Weights of a small image classifier.
Data: trained on scattered letters and digits in many colours, 6.8 epochs.
Rows from block 7 of a small image classifier, named by matrix and row number. Rows with one number within an expert belong to one neuron, the router's apart. Each number is 500 + 40 x the weight over its row's rms, rounded and kept within 0 to 999. All counts start at 0. Numbers have three digits each.
Before each expert's rows are labels from the 100 images, of 14976, where the router gives the expert most weight on average: "top examples" is what is common among them. Only what is clearly more common there than usual is listed. The data: scattered letters and digits in many colours.
# router: router (model.blocks.7.mlp.router.weight, 8x192, trained with AdamW), inputs 168-191
# up: expert up (model.blocks.7.mlp.up, 8x96x192), inputs 168-191
# down: expert down (model.blocks.7.mlp.down, 8x192x96, transposed), outputs 168-191

# expert 2
top examples: count: one; the character 7; largest: 7
router.2:520518526482453525534455548508526478515500470457455519484460518529500418
up.0:508561534493525573563420572493492519489557500536551490439495465518451496
down.0:507532537518479498524514449469424470537463540458526514506525514453540527
up.1:497538508535463485549487449495428476513512492397516450521511522579563483
down.1:531468527474568425520445449518485475489427522461515486520509481566519581
up.2:503531491447499465445458504500471521530473472453494524482515466501480492
down.2:480525589489504472473583579466505455562473485545511499528516525536549528
up.3:483538450521601500551516499510490542420481511506521536453611497578520532
down.3:496531507542536498504471553499456480466467508425484499497529492459538526
up.4:502423522478420518494474561524475496474550388522500508503506445486522420
down.4:571523532502478542494502494441454492497509532457379512423425545464529521
up.5:476514524585533515489502493517525489460497499501513434496518511475536444
down.5:545475469485475477503507536459500500521449427498534575560472478445478483
up.6:602501556473503541511493443511467475461522420430525547563513481503500500
down.6:496535499491541566469487528514484487505611472495437522480509472440529440
up.7:465551552527481523517494550513485509492534586588472583481407474442508485
down.7:516474472472479482551531487455419484483462501492451515490579430537566534
up.8:549438492537453542541508508513439531492477443519456497494563515498515504
down.8:593463483514546508518523480482457474478522506506506454450503541479486440
up.9:556497561450511527516443479547492532444466477538410474499523506503491515
down.9:505500485518543514529528474478481508431534466421504520541472481527452437
up.10:469522510482484468505398458457518588556457498559428535488491499460546529
down.10:491480500485491426512500462457431465502525481504562478561515463433479534
up.11:481483609587472480541438475484493436544526565443494517489467487533561534
down.11:539484552541403459527520514566523440482504507504528490540474485491484510
up.12:497507575518542470472463483488473472553442535502507467505523498517463446
down.12:520547536429545545470561535485528467507478497513538541479478502476530551
up.13:567595534441439534522499430481483535454456503514495531503466519473573569
down.13:521498440511543559488496517494539470516463493550536562503504423473462490
up.14:488458430499503528459532561537473509475477475520514434501521467481540499
down.14:537489529500523545484489494512463564476450494596474568457448484575432469
up.15:514587400531541458583533534529525562487544557500489518508541445505564475
down.15:458488413490527448489435464542508498511471496463532505567564444493494469
up.16:495514461526510475560503467498489471440456465466519532522519495495474460
down.16:567545520507513485464494400567506501459521472508538483506475505557493495
up.17:540514502482435558523560515480485520505450417444430470510543501464560480
down.17:405499486527452486456507478481533471427540476581518509498481416534395546
up.18:583471506532511523560534572511531510498512520470479515486531509558512472
down.18:436518425530503533432445455440569468455461563463566528518527539508511518
up.19:482516463453456509455505442523536491541506504486514527474491461516513532
down.19:478473555516547478481483554455470501507439465505401491478525500516555429
up.20:512506561488485486497478470494538465489491494441478477560493488475485467
down.20:469522530437444459469519544516507564461483449500452508502424507498473528
up.21:532476523488477485500528574523535458550497545517572436463492489572535486
down.21:439490468491473529570468504502492516471541504600440475544573555456407394
up.22:468507490527494468489511384517486405431468461539552460538569478505518586
down.22:533568533568598449481453487537482590512523550510493581527598521533585488
up.23:508488560466538527517490558484546554434523458498484541521495559518469517
down.23:525453540547520509491510498501442469490523546491516409514514455476515509
up.24:580458469546459457420467484481531458582527545457512411503485520452482458
down.24:512517565453490501498508469450465463499426432504474540506469523533437509
up.25:420501497467523504468508463540514439486554643514516470581478503498487538
down.25:487439482509496480550454580535459564562489604453469531512499508531502489
up.26:481499576526545479485471500518497467482500473428502481473524526539509534
down.26:429487523551468448515494469516505439492534452460514570484466545480471477
up.27:521536523450462517506449439536477459570487435516443563473524452451541482
down.27:474503522495499489508497517473494474484498490493553481490441511501462476
up.28:516621539532511472560533433374485486442496466457468464459483431473563495
down.28:570452479445516477466539452433474401485498549531477483556511433471482559
up.29:571518498511479457487430593494502484511422469542402501436437488407502559
down.29:465468564489509501431543452527510469537449593478538561415576520549536538
up.30:575455552502491497428546480483488564505472452456455480524501538479504471
down.30:442555539495574522489466525518521485506527451522468482467494483463567544
up.31:576422505506504439475547457515568556430471547480488563485554465510558526
down.31:429508566486550575493444535489555476522544472510488526550542486522450465
up.32:534509533451526516455522503483477505452482495497504449509476432515505478
down.32:468474468520507484547484420475501494493555507507518447453517467557449515
up.33:541467523455471488508474462493530542442473585481515492563498512509531487
down.33:509573481523504591506499441515470540467497515486460476536479498495597521
up.34:501466512529471520532433371492509482499521519525500497442465485526458513
down.34:592490534598491537540536460531451543516521491491583516556520473591475506
up.35:489487481585495455537412513489494505493548472472532485445499412511527507
down.35:492523501542490446477574562486520559516479525448476506535541479469423482
up.36:590429519561532494540509544434476560528436566494463592459535446554571533
down.36:469514533505497442435571540457589477499521481523488426507592472489541499
up.37:496461490538509482564533413479498420517566577482468533480518483481495491
down.37:524472471537433479496525605540525545554531419417481433573538500484492488
up.38:486556495539555510543520520501527492466549427520555443562522523490459529
down.38:435434543486482454483503435558506492470525549530444469417493492508527532
up.39:566533496508493483478422443518532474499541554461496487516486534556531535
down.39:457484495539562565531533488540501486459523489468511540524542512520451418
up.40:556574473505628439515498516585498550518472570496493482470457428418513514
down.40:480463474496548438508396537408464480524498525558490542512469513565506455
up.41:500481506487569508472452585509514505487526512522456511428505495524451534
down.41:492505564462490479534629420461518493448511486543528526517517535550535497
up.42:573510502461512456510550556551526482468447488429439531531516549581553437
down.42:457470529452445510481467479514530500498537418502472548451442491409507517
up.43:566491611489457451508488462524482500485503462541501555494463492458473450
down.43:546525459484448473463465591529524487501514509504536455478523509578492475
up.44:483486523553529443531549493442492501463494471443491538533443520527565455
down.44:493483567407419462505516565480533521503525494502530440500446455478495499
up.45:566511510478483492490524474513460499464539408489461534513454524484505440
down.45:448557572474504473463455486485540464500552535508527488504560533497536460
up.46:484494527559564517453501482512536513546537483435520493490511514494574477
down.46:456572534496515532527525428531487430515505493443443497488518539421519523
up.47:467497451500456438467485504468504493534423519491458529409508462516503501
down.47:592533557511477480428460521454496549535509453471469529499503481508573516
up.48:494604477540541598520491520489495496437577436487509517556443487498489490
down.48:497513575509530500533531389513496520506477438471543510488478570462411440
up.49:470564489401511528548513533480454480484496520484531479501482520565546511
down.49:549523527545595485490487568501468498503462512507500561480484493503476478
up.50:607525541477457508453539505500484453491469547456518440422503479478463519
down.50:515551535475441461490460510541546507518500442536497523457491476526526521

# expert 4
top examples: count: six; purple; blue; brown
router.4:543495472447483545483551482450522563493540503610425478508459505452546482
up.0:536477456549566449450494549506454469506542503590456507562550465457480460
down.0:543517569496518526538510521469479508522517523460547473501466486545449507
up.1:501539498551471529512517561445451463469527519535465479575439499473479526
down.1:510494456487429515462485585557469508534506455433466543472469498511501447
up.2:570498397468465502522534531507494517522465494523549486492496506458527454
down.2:482555427509462528534480539495493458461425555418470484586438527558497502
up.3:444512494526540464502489573542447541500478444467477412566519524424487462
down.3:590496449470431499471506495523484469503454510444550493457489518492480539
up.4:498456562491482476504497466523485450505552487494573446530548488526540519
down.4:466568415445567483496409474499525499503529516448481579493553552442508493
up.5:561442625526510538552504449553574474531536409542529478485496456505554452
down.5:545570507496544470512498499483542494540502489474519548499554508542541448
up.6:473556431547472487549512504519516530498473458462513537560403530497520517
down.6:493469557500509503460442500480537505443543480578534510546554428461443453
up.7:567517460531525481499546524478500508497601467515444487480514449456470484
down.7:501525494493599495522559567500565427507482519507565540515441488473474487
up.8:497471571517479563543457441493471496529463516486558448525610516572498489
down.8:484521472528530501510495442529578519533471551554427488452448509374428495
up.9:481518494498538509444589472439534537520542484443423515548499543493509531
down.9:472507564554567529529521505476529428562537575573522433491430523387480484
up.10:492477556475475542470497442441505511546460510512507478531466456446549539
down.10:470416545437549507463497487514465457422540536480503528491473501506472473
up.11:485513485493506407532522505501454544535544478420561533474521546544472375
down.11:493473524476473511491510531463519540459418555508457483480468439473541463
up.12:466502432501517552490521561511496512513499480533493469447509516458539492
down.12:484553455471500513556545597512492448488463506462499516471510458481484617
up.13:492479430459521481455445509565500458524507564477472499488499455390507518
down.13:488490543475474484497499461413542567537444505457513463537472503471548495
up.14:531486495461461511478470461505462516448552504511487503468510537580487559
down.14:531508475540546536479460514512465484458525467493407481477455467492507511
up.15:537482565527460470407464518530463420455543472540475467503490441478518475
down.15:515457501446527540479515481488515518448447528487415517569429470538542456
up.16:632541460478521480463604457541485475509477489539478459485514445535528446
down.16:505541533418578485476563465500498487462493469392459461562473480476515524
up.17:519483468525484503455504472445537565534558525455509469487491508513472576
down.17:527559498455456538519533627530515459506472491500494520498551559464489484
up.18:468503524477450501492475564414494476487480539472449459493533495499544525
down.18:483592423512572544475500442498503489573536461486547518514455477528497450
up.19:491430497434498513586465368479531525485531469458492447500506458500486514
down.19:489475447496448552472501503488525513556565588564593444517551484620577469
up.20:495516483519503489540433454473496487478480537518519570516519500501506421
down.20:552531448501489533457474483539525430465491491532428519531556539476518479
up.21:549502557517491521556541454454577531497536461530456438550501524533474507
down.21:491595528472457487497528537569499474512523531496565467516501497466510521
up.22:449415501478546494457553476506460505519514406486465523506531477495503402
down.22:468546487517449457449501526511553513469511511515643442497521536481548442
up.23:549480463458515517550440567500515461480475450540423477519455475418502523
down.23:460457554404526522451517514485463494518448603439519544525476541486572567
up.24:538511473458441469477591587559595395507601526532482493473499524495494473
down.24:419566538533473492484401514546457565486491526485456516423433553460528571
up.25:491623498560465557588543511496526483491473516473478507541479508535518549
down.25:485514547485506519444534499512494517590510487457572490508504450585455475
up.26:455509546475477505506537531455438505527504454479517471454512463552503473
down.26:479508559562508453455476498465464446454472451502456487455487497509463461
up.27:505538493541479553578548492548553458439574477594479572506458511509536542
down.27:476549587485549426479464535552498482467462467501505493522501465554504463
up.28:611492440472501485529511514516510484520566532478484565491488507441507472
down.28:458502572457503554538548474482539437524430529467412488564421484532458506
up.29:519460539486536554489481559503473466469509502653501555485577539525449466
down.29:512517485485503541440460503480509445454480461462533392464515456621559518
up.30:560511525457491492502456479540490475484477463471492515517436494444605546
down.30:528559487462493533508451525492535502473486416464533446455529467516466452
up.31:524530546486513442549491537496538530530445566559473534540531421524569479
down.31:465494493529536508396541492483485448496568459558479410443564536535514473
up.32:457496471438529544508513528528524516561477474478544444526472492539536477
down.32:498520545590494451572487444490516525519491563560444534404491550514457515
up.33:454513501469494478526534447539489432447569466523491503513505492527459544
down.33:530527363553547465515500545512571483558451481508529496498455515557535559
up.34:455443546536472515546480496479514474453486569551455491465542522561481474
down.34:544560420513491517434521504509529474525566535478531475526476498545528484
up.35:471529509470492507439505615501475529491519554539541498503530443508516465
down.35:452537436576542453514495481524424445475448488510542574536573552477515461
up.36:479538479444464541501525575496516486480489498486526497498395541471462472
down.36:461570571497458531479484517532467551527561456466488486445526537490510441
up.37:521521563527517529516490620466511499505582494544475467570533481458434501
down.37:548536475546475459473449495504469499528507439525524518463450516490550535
up.38:534486512474474528559606473516436435524507509458512541505452555531528548
down.38:474450530531558501427472493462530525543504530443499436532576478395451464
up.39:493534493464489458485470557548447512498484512489493538524529584466529506
down.39:553466498519476518517479540475473500530477427485444480476437519541557446
up.40:454558486543428457486462544572538538568465570519497510522485534477499486
down.40:556539595444462512527423454406522401535586430502538555492455496499448489
up.41:522552451479494441554529487530535474450511500495460424466451522546443461
down.41:514465473539485461520446502467454490449459469464548549562522511464511475
up.42:494543554465479467496546515562425465515451545449473513489448482472478545
down.42:475460436505528494482518504532435470535494508459491483474531469463562439
up.43:539438493476483501495563532533538512438558463551437520528418413529530544
down.43:483556555518500465547478462467474501476455461501495470485436429500448502
up.44:473498501478445476447536530511479519473429424544514497480463500510491523
down.44:519524499528514410451479447548497515494479582495503509442489464582509511
up.45:516511485483470464435430552510484503546507548470573499434524460478466495
down.45:459551526504384481514549576479529525501584471558480513581509526521580445
up.46:481470442556546466498510461501528507523454537448503440524429549459528476
down.46:481525540463468575516493559510505448495496564534535540488525472463472490
up.47:469505433538467552501508573487477511503443485561463496470521513476493528
down.47:420431508558452454566520503498509454488486485439532470467523503507491541
up.48:464433445484508537486524505504477513475443509583543488493615542533520424
down.48:492530477552509538474427505498526501514466482421504565512424513487566538
up.49:506508473492466496543554540465568512512509491506448494523506418469561562
down.49:482492501449502511495504543507490442508556460492556463409461541503500499
up.50:513523541502444553485527479442508466486520546489416454473491529493523561
down.50:476599400459477501531508546500537503522519533487608495500469446491472487

# expert 7
top examples: count: one
router.7:564513489448491536508546499492553531546469529493411530507470579487552467
up.0:564418471503554547510489526443550542546495487505532516493487513540576548
down.0:482462569434485560509507442524582483515501548479516475563529525452462509
up.1:462540468447540551525503455433496492519499478534461467571558547470495495
down.1:507463513521537478532507505581453472482582510440478470536478535556475491
up.2:456554521486428524469589532527497516492526427410578473432521448506479499
down.2:545447463577520521553450496505507515518509492544471487503525596425496468
up.3:557553501500479460533521432488551528460521591467525515431460485502516524
down.3:537468560532533520493562619513478468543527546485486514518572493526525442
up.4:515534559566449530501537452451586540404519494548527496510470540550523476
down.4:586578507537519484552504574464489457480492462532455467530519552519470480
up.5:469540529611524457505518473469470490529490557466476483481447542547483474
down.5:510438579491546518487465400517550469521558565487478538460463476512517446
up.6:499498515534506464494468564554498512491445485490548561464441565450551545
down.6:404518456501404523480611600514488550491510477473534515447464540461468541
up.7:510429476464496529537460449526489532487454526499542453435526507632543465
down.7:528496524432500503517448507514512484412506540492460550518448451558495465
up.8:505404550475509530467478414490514496480509446541542528438478477550509502
down.8:546440476528514489499454493503464425485524545512556479498490439516428549
up.9:544492470529524528554505504517489562544482557505504437516529523518499476
down.9:537425485487490483497483498431446509505480580490553440573529404507478537
up.10:445502460576560479517450528519528521434416555532574512546497542506437553
down.10:552511573476472474479549466436524448519551526415506502439555513601481440
up.11:517475503514506499464471535523560474468471511491501511524557499483492560
down.11:459537537516527524530528487486479514523495531491485535495492491496497533
up.12:512483488503488578525455477427519445501483478574515507579540576485513490
down.12:532520482531516518480427514483509508471482529576492449464528462579434525
up.13:524512528529530502521531456583475576476525541401493516527375485519489554
down.13:510566515504462443506470522479499470513476458554473486474464474532542570
up.14:490537443399567517533517558485532426544546502568488504462532522550556472
down.14:503543450485491482489531487531507539513493443495502453443569473381576497
up.15:474475539555536420498537536573445461461532543464420450523471470472441502
down.15:482455525516457501531510441508491505460421557503472552444520517543535407
up.16:491484543488492530516478602519506523490542481570536509506526525545445469
down.16:553482500486528509577484454569487465512486394582501462441538458500463555
up.17:515498572440422537507508446490524489480495499413487514531478556472496463
down.17:456485503500525524463466632516478463489604394484437578497502511540476477
up.18:486546505460571461553502431586501498564469482520543524434456572520495467
down.18:504473437497522462480516544452432427475461468467503503504566507531480518
up.19:554516426529413512470490506502494484481456532549479520392485531469450487
down.19:517552515457504538508486528509514521463535500520477558473426466539464565
up.20:450416545437460560498427450491509502469475470583431430516468488508470545
down.20:535540482547409495495471552506567508441462471508398545514504514513424497
up.21:541414503462486487452559488521466474589484444424513529455385501554518544
down.21:569462462461513499455475557515484421477503601600510499490598516522463508
up.22:568494440512476466518485523486500447517495526478474522502514511434480550
down.22:508527474451442461518516567516453543493496496477503429550518534605573452
up.23:526505470508528428429517421529522515479468522408442447452470511585479478
down.23:485502473475582502472495468537532476497470535483536513475499531435541483
up.24:466443530549552560500537389477456560489489556481540452505494484533464536
down.24:512487483485445456553533506462506478557467529518457526475498560470496472
up.25:482486496478440439492564496458489500455508433528496517503531595517488513
down.25:498515469561485466536419462533484541483544542516471532528455509480462462
up.26:499516465500476529463501486537447527581511466550497476482476524500543547
down.26:561511445442525464504460468513513495468472484498458459514551554480533507
up.27:468558525478475529578548558484473513531516512555466516510492500512484489
down.27:527533430484464501502490438444467459479507458468548511553530553462395534
up.28:491506446494499488517491485528524533517531454427511521480436488436468487
down.28:545438498502518436569575508538434524551450529512439437533553474587566449
up.29:509411478464503488465524465554497588402471517534550552495614496504540499
down.29:532511458530488461501489477520529486465548484510564485503527454482442566
up.30:519506529537467492548430480520519504454445491472549473550494530556489447
down.30:559446460534536518529463440501488518479479539493436515534487498554529551
up.31:535516524438492495523532503473507483493516415487428533503470489498543465
down.31:509480505531485532453461516524492528537541480530505477508503449557565458
up.32:494495515555431487556558460517461502513474415500422495494465529571453501
down.32:504544472501477464478495482492474509481489567525456560554496517553525484
up.33:488556447513490494529559447570571591511534512538425559426501505489470442
down.33:479448505524535520480525506562529477516522481543586501499465482465459529
up.34:495437493518488559523437521455447472511555511469499426496498497584446544
down.34:490550565437487508484573421486497511430490530522512570524527510512576495
up.35:464493495540533538480487496542547497482505517438519526495574567496535494
down.35:554523499471438504562486523527544508514498492483589521495520497516472495
up.36:549548426455505496502457477421530566478520553606506467578491474511510479
down.36:525507537477528496441506454536495577502521440509479545508513520519509479
up.37:498519530503470479483480496508540528545583469497486449493450588482473512
down.37:428509519421492481460523497464514558533486519473461515505496508495453499
up.38:480521555440497564420508423492503516510425459504446521510552518507475540
down.38:531462582547485487486493503490463462514534480537515509425497558496496540
up.39:564547553500471503435500495485504499452472429470436504492514514502468553
down.39:487482493493553478476498469483478462494540510441522541495465537491466481
up.40:480495488497468471527561515558498577491500506497437546526541520457456418
down.40:504446521520550503488516385509514435509505484539538498433458469523560473
up.41:543516445542487533550463549427460497621507467409520501495459567460496484
down.41:498501516514458523520499526515499496533481512510516516447489529506597512
up.42:491494483462526530533521562477438517483472520422530505503446512499480481
down.42:514575493492555481520552496493479463511562481518510531459469552497457512
up.43:453492505513452438495506534506480488448486536450517510479499573518462451
down.43:520570509560472460573533482518512568434478547461443552566488552599433505
up.44:487475590470522507466532492499524501499455459493423484484480500479548496
down.44:503423428530521503548499577519506495493568599529560525524454584523425491
up.45:542599555492507425534506479553524495502561480591472526511461545521550467
down.45:491452549428550539505633585508499468432458501416451492547545479482430513
up.46:552532449572465503532535492506523423519477449520466549526481463473523556
down.46:525486498515440432497507569519427485445505488474518470519488541494492488
up.47:521505506515488430468487539451548479540487493463538507513539512560467496
down.47:453514521545558533523465511429484450551391510544457434545477503569547512
up.48:397541445457483515473522558552469548530498450450452458511542509562510472
down.48:527478506441445579468497502439545476455570437526512503525442441434464469
up.49:471507514502486542583478432516525530507504498461430530521483506527448446
down.49:510511590552461516537546466501490469431450510557459490573513454492526515
up.50:508504538409500565514476557494490484534457510470489497503437427551476520
down.50:543506562540435515519462545532497478483480444477527602467505556500509442

# expert 1
top examples: count: one; the character D
router.1:485468493368449536525496545501557599496426466501492508462447532475493462
up.0:575502463532477530437558473537442554495524489499526534461559551431484471
down.0:548454462513458430518520528490436537501460520512495569461506492500523453
up.1:449537481472454491545527493509466578534511472551538509464540502581498525
down.1:521555545439442516464496502484443504502542444480509488545482460436459533
up.2:506470472553551568449575515538488499508420574537465426514471489497456510
down.2:382488572462564465458498501543505501474501536475503583511559532473487536
up.3:498469486497514483436551553489492507494566510524415519449470538568503446
down.3:492531469569448488541569541457463551476444524480537491570571511414528503
up.4:460454568512346435428491504480492458490525475488416505490462562464554543
down.4:505593506500539503471548469483492509514458561578560456471497470504499477
up.5:553492542518430566468507520498531531530615479414495495501523498502544463
down.5:461426442528521461540558500520525522522538503510565487480458455575453483
up.6:478602574447524541500427520489511506524459565445530514546555511558539507
down.6:428513434524527596470505504465494442519559485544443438486504495427503425
up.7:556484547562506490510492422520500504450526514507603493495557493554486494
down.7:503478535476495505479580461469501523568498436482527460483514520458571416
up.8:528373545516432532447501501495446455451503527503463528460531535502496482
down.8:463634522453464441488527527502468480494458520490515459418443494488494546
up.9:475531501538509425555465545462478538559505399519506504498499489478505540
down.9:628493487538402515512543496491531530498532469484568510485501510463510489
up.10:507545514518561523531603536532462496513495419509486542492513526574531441
down.10:479470470506423504505426568421520510508491513474418461502473523442498539
up.11:521411447475563531506586538462524482485532487495397444514474467513536518
down.11:458507516463476563495515483467487492496512511511525524448445535511432531
up.12:434537542533508535491494494561541510454539467451490471456495456484441503
down.12:567503430582508526487527592498506482515510499422548613572504548562507495
up.13:482527625513423461512458463467463515504494479450540456539497444535521496
down.13:473535484494508540445533435479434536474549486519473529440473465501558573
up.14:466525464550470552526510413551464471474514552508436476550508466512450499
down.14:519466514486520468492424566488514474447518464541487448465465458451511476
up.15:585487523455535581531526462503480486466525593519444592534543509522478476
down.15:539462503467524525499517593511516499551463459494491472526478487467501496
up.16:483493452488485471438441540490499482539505503523531534509552512502488450
down.16:471554561496542558566521506575507527509455475488557549562533502455496513
up.17:527495492491538544542476539524449500498543494549468515495507499547495428
down.17:460514443536531453500586567576469455526526402503476537525463539452575477
up.18:463511478517443497480462418508445494463546558466546456485564540423430477
down.18:401544458509493494530472487461482447516456492471501505528508602439420506
up.19:418544492524470531524479502498498479531529498494514497499497522497478511
down.19:585535498464501469496520507517526481495487517484413561516458467503556537
up.20:550459469539459520436481511552454511462503462566469512475554524520571478
down.20:458465501485468525500475475593461568537423519501542489515504492497493426
up.21:529401478525508596516540493536491464492439496477525536464566496527489455
down.21:533508545516448495544507453504515495526564474463562460502498542466551489
up.22:464471479501417526540530511487528436497562421482414536538550520596469442
down.22:443484497463456565460449536388443595581506459500528461510471510498446570
up.23:499495520476464465511496455461470548472450596492446508516557491512465521
down.23:513540453426499535519489542460424553516478557566553511578505487440500475
up.24:445514521537531548545562568433509488440514479513482546549563528515525501
down.24:491395538451581478499502534404511508495522500514501520505469455482572460
up.25:557515543494551470496451482543521443502547513567484535554552493501505498
down.25:476476463496511554485564545555476504523488461497500505470501510477457490
up.26:531557426566534541479498517530510556538538475447444506469382526485455518
down.26:481461507512477440502487564452516493480461555566492567452498518511494509
up.27:556460606469448478435463485435434513464517497434445582511537482508453507
down.27:451512446501481510577512515428481540486515430537477478492490590477496514
up.28:398483451556465489440588477548474538530515552492487480572469427545502530
down.28:544528554420496511455507503374547424544523430496498491524558547548593564
up.29:538558478451483584500488516479486591506501450545530495559503555499538485
down.29:472514533495425515499527549550474513445501499532445481478461462505484493
up.30:528441489449386573481454520486429535560490482530529518535528484546529500
down.30:499508498455485536482464570556513545505507486482509469472411592485490515
up.31:479433599483406515539520483575433576496473554540439493473496485467479518
down.31:501480512466505507469523515555449561538518498535530480495486449367546432
up.32:394485527573517530457514444493499532519563512557508465464524524562477493
down.32:426544536560522571487521537502475514543611527540421493559506515391522452
up.33:493475518585465519544564429503477544497547519556538474454562488482523411
down.33:451503508540542545512453400502486450576507504481496478599524480507524500
up.34:535471516512451481459480554523456484523444539537449471501498525522514501
down.34:485452420559538480410587486437455430471540539487506495553507463537469502
up.35:577454506473431466483491546538536499572576524515526469535448517538498491
down.35:486512502515491472506526557574507496538532479467544488535499503463460485
up.36:541463558494554428479538529457488519556520454510496537457451560583527522
down.36:477451389500559392574520476510478507526444485510551475484525497442482421
up.37:541506574535486487455472509455522572556527465487438515442469466533515528
down.37:575424449478459469539441505562482446472470514458555434480571523526469514
up.38:462512452534480502500556491490446546462564469526570502504521561533547519
down.38:466526516520442473504467524537556476518493512524538503496529472421504516
up.39:517538486485455481492485564503484546486437460516490521436500508535519468
down.39:516535567569497456524511395484480485481440479478451581520524425497557473
up.40:484496505478428540479497437421474535604481454563482427483468515498502448
down.40:510502492554465440500522429518553542460460534466518539502510493505468532
up.41:537575483449486527506463565510475486539519489530512500528574478462499444
down.41:467547467453492442465418641528475460509488466506431522533458564475516483
up.42:430511454481481529509483529507483467470506528532460479491476521536429485
down.42:535487503550571498533502507548485461535532497514550413460514462535503511
up.43:496501455546450488489522517589546537490458502474561525496487515473502541
down.43:492518422511555502474492527481518456454462407514544451511454530577438433
up.44:497494473479554469508482563519467501502488478443582492510433543473561506
down.44:491535496499477493467462505547469456485521462486445441531476498519454454
up.45:531491541522526533474487583509507471510408478548446409471517493458482541
down.45:481474524521531451525523407514518495465590481506537529552488493521478503
up.46:523479517526518530464557626556483473550483485544499506536475506485573538
down.46:413558464536540494523502534472504478521533513537523486503461453503513477
up.47:587563425564550550470444499556513470489495491558468512501508514547528547
down.47:430409467552480504549511529497485480481498568524533564522448456407437464
up.48:509454549516582497496541405565499507466541489533511535520593484458484503
down.48:469518514522531554582441571470418508520482494465369475568452480521528510
up.49:555598415418482501449525502507485531545481510471476532506496415496518557
down.49:492505557506478556568500496512527522475504559513523481526550499461449603
up.50:514399558507442466483435489482486468566503457571508492529506495493489464
down.50:575421486428559532507491505483429565509458527514424544523505542502513460